Weights of a small spectrogram VQ-VAE.
Model: encoder arch vit, encoder patch size [8, 8].
Data: 78125 training examples, 16.4 epochs.
Rows from block 0 of the decoder of a small spectrogram VQ-VAE, named by matrix and row number. Each number is 128 + 24 x the weight over its row's rms, rounded and kept within 0 to 255. All counts start at 0. Numbers have three digits each. After the name is the row's rms in percent of the matrix's.
Before each channel's rows are labels from the 100 clips, of 14976, where the channel reaches its highest value: "top examples" is what is common among them. Only what is clearly more common there than usual is listed. The data: struck, bounced, scraped and rolled objects made by modal synthesis. In brackets: how many of the 100.
# conv: 3x3 conv (decoder.mid.0.conv.weight, 96x96x3x3, each kernel summed), inputs 0-47

top examples: one hit (42); clipping (27); text has "clipped" (27)
conv.55 129:118096088138161166159142110122122152128135123135103157149123117128140096169093180080141122126140123122120122126128119140127139151071125132120142

top examples: bouncing (53)
conv.76 086:139122125123119128084118101094133090152117112120145139096110079110124144113114121079130103093124143139106111170137129128152137128161111109100133

top examples: membrane (68); scraping (48)
conv.39 102:114117121158138128128158105144236148115102129138079105118128102122117148119126135144122167134098128096104130116120144134128128112142128081144155

top examples: clipping (26); text has "clipped" (26)
conv.10 102:132113137113148137175159139099194118134117105120077112110126085128128148134122151072155116142149082100128136157112127122106128121144125093150118

top examples: steel-like damping (62)
conv.68 123:137108142194141109130115096108133129098129139113124149161103123106084109079116118137137115087102143117104098144124124085149154128125136130113137

top examples: hard striker (78); material: steel (38)
conv.29 122:147174174137128149104074123136128114147140150147138107121191137128145128161106116196141096121121158128100147134103118126118110132183146105123166

top examples: small (62)
conv.60 084:181150113152121040128139117087157149143119106125104103131113144148120119105172127100136132128108115138140128115130116116083128137170123120178134

top examples: small (74); thin (high-pass) (42)
conv.18 140:130107152110148116180159163110122132153128128120098070114113113153145098115140109150144094104118146134151153132144074130112122091123118108129123

top examples: repeated hits (79)
conv.86 119:138137122128121126096128134134088118139158154120142139128137186136121141099213103131150158139114112126116118124086139117104100128168157109066126

top examples: scraping (52); rubber-like damping (46)
conv.73 107:117142116102103097139133123130122145132116126129134139165132130141119133139135120165125131129133157160190089121146125139145154128079145127153107

top examples: small (67)
conv.21 077:156143143143102169143107114156072105149174129140151120124130129105181148136103143105144108118150104120133089140133123132144125085107142164131150

top examples: reverberation (51); text has "room" (51); text has "reverberant" (51)
conv.61 136:149135141145165173129132128134132118082155124106093167096114173116145128110152141100133122146141124116082175142092146110126117135133130128118112

top examples: large (67); scraping (57)
conv.93 105:123108128131126143155121173148255108115097124119094123128135138128136139127134107124112153163142114122113134127106136134135128136136165136161121

top examples: large (85); closed tube (34)
conv.92 094:157140111090118135128157108128193128142103128125100107083128095124162133153113143111129117128141111128156143124152138138135122153139101128135116

top examples: clamped rod (83)
conv.27 089:144128152116135147102121102109119146124149133154146099152135152154134124135123159143165109123112104122119123122098118128115082149135139143128138

top examples: clipping (54); text has "clipped" (54)
conv.44 121:136177146121128130123128117122134119111093120125126165110114130126129145129137136058145183117136100136155144117164133124142200128124128155118093

top examples: small (62); steel-like damping (40)
conv.59 055:099131118153147114130184128102139120141140125107142106085102102128094142082126138135142144089173067098100122138104128125128129135116126157128122

top examples: bouncing (68); rubber-like damping (48)
conv.6 100:115108108099130134127143078118099128127164110146078145140109155134106124089145155116148144140097148099089145141119135120129102144116128128115144

top examples: round plate (59)
conv.31 107:106182138103110116108109128139139153131092134152146131138182084099146136142108164099108159182127065111151135098142159132149160128145102146167096

top examples: bouncing (44)
conv.33 118:129180148124162163112122109135150142107117141113109132152194141160159078164103132155167073128140122161151149126127107121128168141107149114129146

top examples: clipping (35); text has "clipped" (35)
conv.51 082:136117117136117091147120153144119146168146147149162165138128121082120146155151137198128122152190125120150099125121116143105129115112114140160113

top examples: action: one hit (60); steel-like damping (56)
conv.70 096:120138133142125105138128138144149066139119114127202113105115065100170153121100139116144178128140094149096117105119178128136134117143107143146128

top examples: medium (73); repeated hits (43)
conv.69 091:124137143131141125128087111119159143129091138138112137137138121128154074171117145120108098111110191130094146132158082141129161129128139135150172

top examples: action: repeated hits (40); pink noise (31)
conv.53 108:103126129096118117137116142098115159135128140167184213146121118123104125144112114137121144086095121139138143118151130128186144102115113186120108

top examples: membrane (36)
conv.94 107:110127123149128151126154160143140109128123123116109078117153177140135138129141147146128142173141109091078132164088129115100097143163161081128155

top examples: steel-like damping (52); shape: ring (35)
conv.84 056:088136106104137128119169128128100131129143105090123143113083128137118137094128182151151136128110140109091113150151175144123111086100149147128124

top examples: bouncing (69)
conv.24 077:125143156150113129168145125181061127086145144147148123132191117102137151089138134114111133156136117118128139106117139109120110132117164101136137

top examples: size: small (64); steel-like damping (57)
conv.79 097:136129109113134094122089122108123139124122157136148128145180108113139088128085175121167128067134139142120121128150150136123145118151135105121156

top examples: medium (90); steel-like damping (43)
conv.57 095:121145190155133128165120128119121136152119111131132098154134090140127149141115127126146124110085089117119135113156140110148120084137080138135070

top examples: steel-like damping (48)
conv.15 080:120151122122120119124118125133184146144118128142124119131148158128116143115128149139131134145153101121151091166128113142101115143124168068128142

top examples: closed tube (37)
conv.82 145:134137214098128174131088100180128129115136137155125064095212111121185111156093147148136117150134130092130120140119123128133120109120110142144156

top examples: clamped rod (36)
conv.32 107:148118076125119095122136128118106118128135155142212135173110133128102127093188188100138143139162137134147107174124135134114128132120128129105093

top examples: size: small (79); steel-like damping (56)
conv.7 089:116128098149129111132116082131131168127119100149117163148145155123128128118159142183087092167107153175133102158128114132095148118112122132101129

top examples: rolling (42)
conv.17 096:144138128103128147144137151110163112121093154128128136089176100138161106141155098128093126117144118168147140138163128151170226157108117130130123

top examples: steel-like damping (46)
conv.85 101:128168141134131154114128048141137161127103108158113181120142175116112119123159145160104119139101128114139144138135102104119150119108128153115113

top examples: repeated hits (40)
conv.13 115:151100076119128078111128137082145120169106126120128123127099125131117162095185138146133128095099128161076150127142134145106131125140130087128144

top examples: thin (high-pass) (55); steel-like damping (55)
conv.48 108:119139147177135128169193152106099140128166116092118105132119112145097127122160120128114125114116150061111115130124107080122108121135104080106099

top examples: size: small (60); steel-like damping (51)
conv.64 077:142106067136140109126143138138115114142127099133115129132097124105117118082122138123139103163156125095124164156134101128153141111102160130160123

top examples: repeated hits (53)
conv.83 105:128145142166116112128126120102073145115179115130153128138121127179128104107114141064120139128113142128160105137128124118120113135104114142107103

top examples: one hit (51)
conv.4 110:124060098123158128179150144146133116115158129103116122123105115115120128114122103106116120159134106112081141119113158128134113134136140128123131

top examples: steel-like damping (65)
conv.74 092:122149126109154148113089092144121174137110113165146140141115132134083117146114115120142117105087153149179156134146131151131137121121108119123106

top examples: repeated hits (42)
conv.3 100:210135117173143081123135091128093182136167115127132104136102118102128128131104119122117132096104119128135087138122090138095098161128154122128160

top examples: membrane (57); steel-like damping (57)
conv.12 103:134109104131138138099122124162120135110118138140166160145143151117131112129077100137116152134137101157113091096106119173123169183109163141148184

top examples: closed tube (41)
conv.28 103:110169156103098139098110144128152128128048128108121142115133138146116198121154101129148168140146142117145142097139168128142145110166068128135108

top examples: closed tube (41)
conv.72 093:084088118096110121115136165136120084137121108109122145111053106141135186110112081104180139135116115115128114129096128131113128133166128169163121

top examples: reverberation (51); mains hum (31)
conv.63 099:128149118074123144125119099148146143133066103104100136140117166115109120078142132110147144123105120147135124099155148128160141137118146128147109

top examples: round plate (32); clipping (29); text has "clipped" (29)
conv.87 104:076131133140130158160120138147158128104110128152100120128143099119139094148119153136093114161144145101153120130140128128144152112072125128164142

top examples: membrane (30)
conv.19 113:145134139129130160068114086124134135080132123109083125110128154151142115102119095115145132132111125105094148106084142104128114135148098124091144

top examples: medium (65)
conv.52 063:136100141140121118087191115176117128104135119098105132128089175142095120108162091186119136153098132095115133111104100129140113134143131066122140

top examples: small (65); repeated hits (40)
conv.65 084:167107132131093075158111082111144157150118128167144093119150092128131132131131112156073112092089139140138119149152105128152128108118106153133159

top examples: ring (36)
conv.8 107:125122128037128112148119139122144089128087153152128128105151068128113111168071172104123131113128156138143130142154138151185147133138132118159167

top examples: clamped rod (50)
conv.2 090:107119106159116090116144146122107150131185131140151093139142100163128151146120142162078110102157160108116149133117104135112104145137113099059118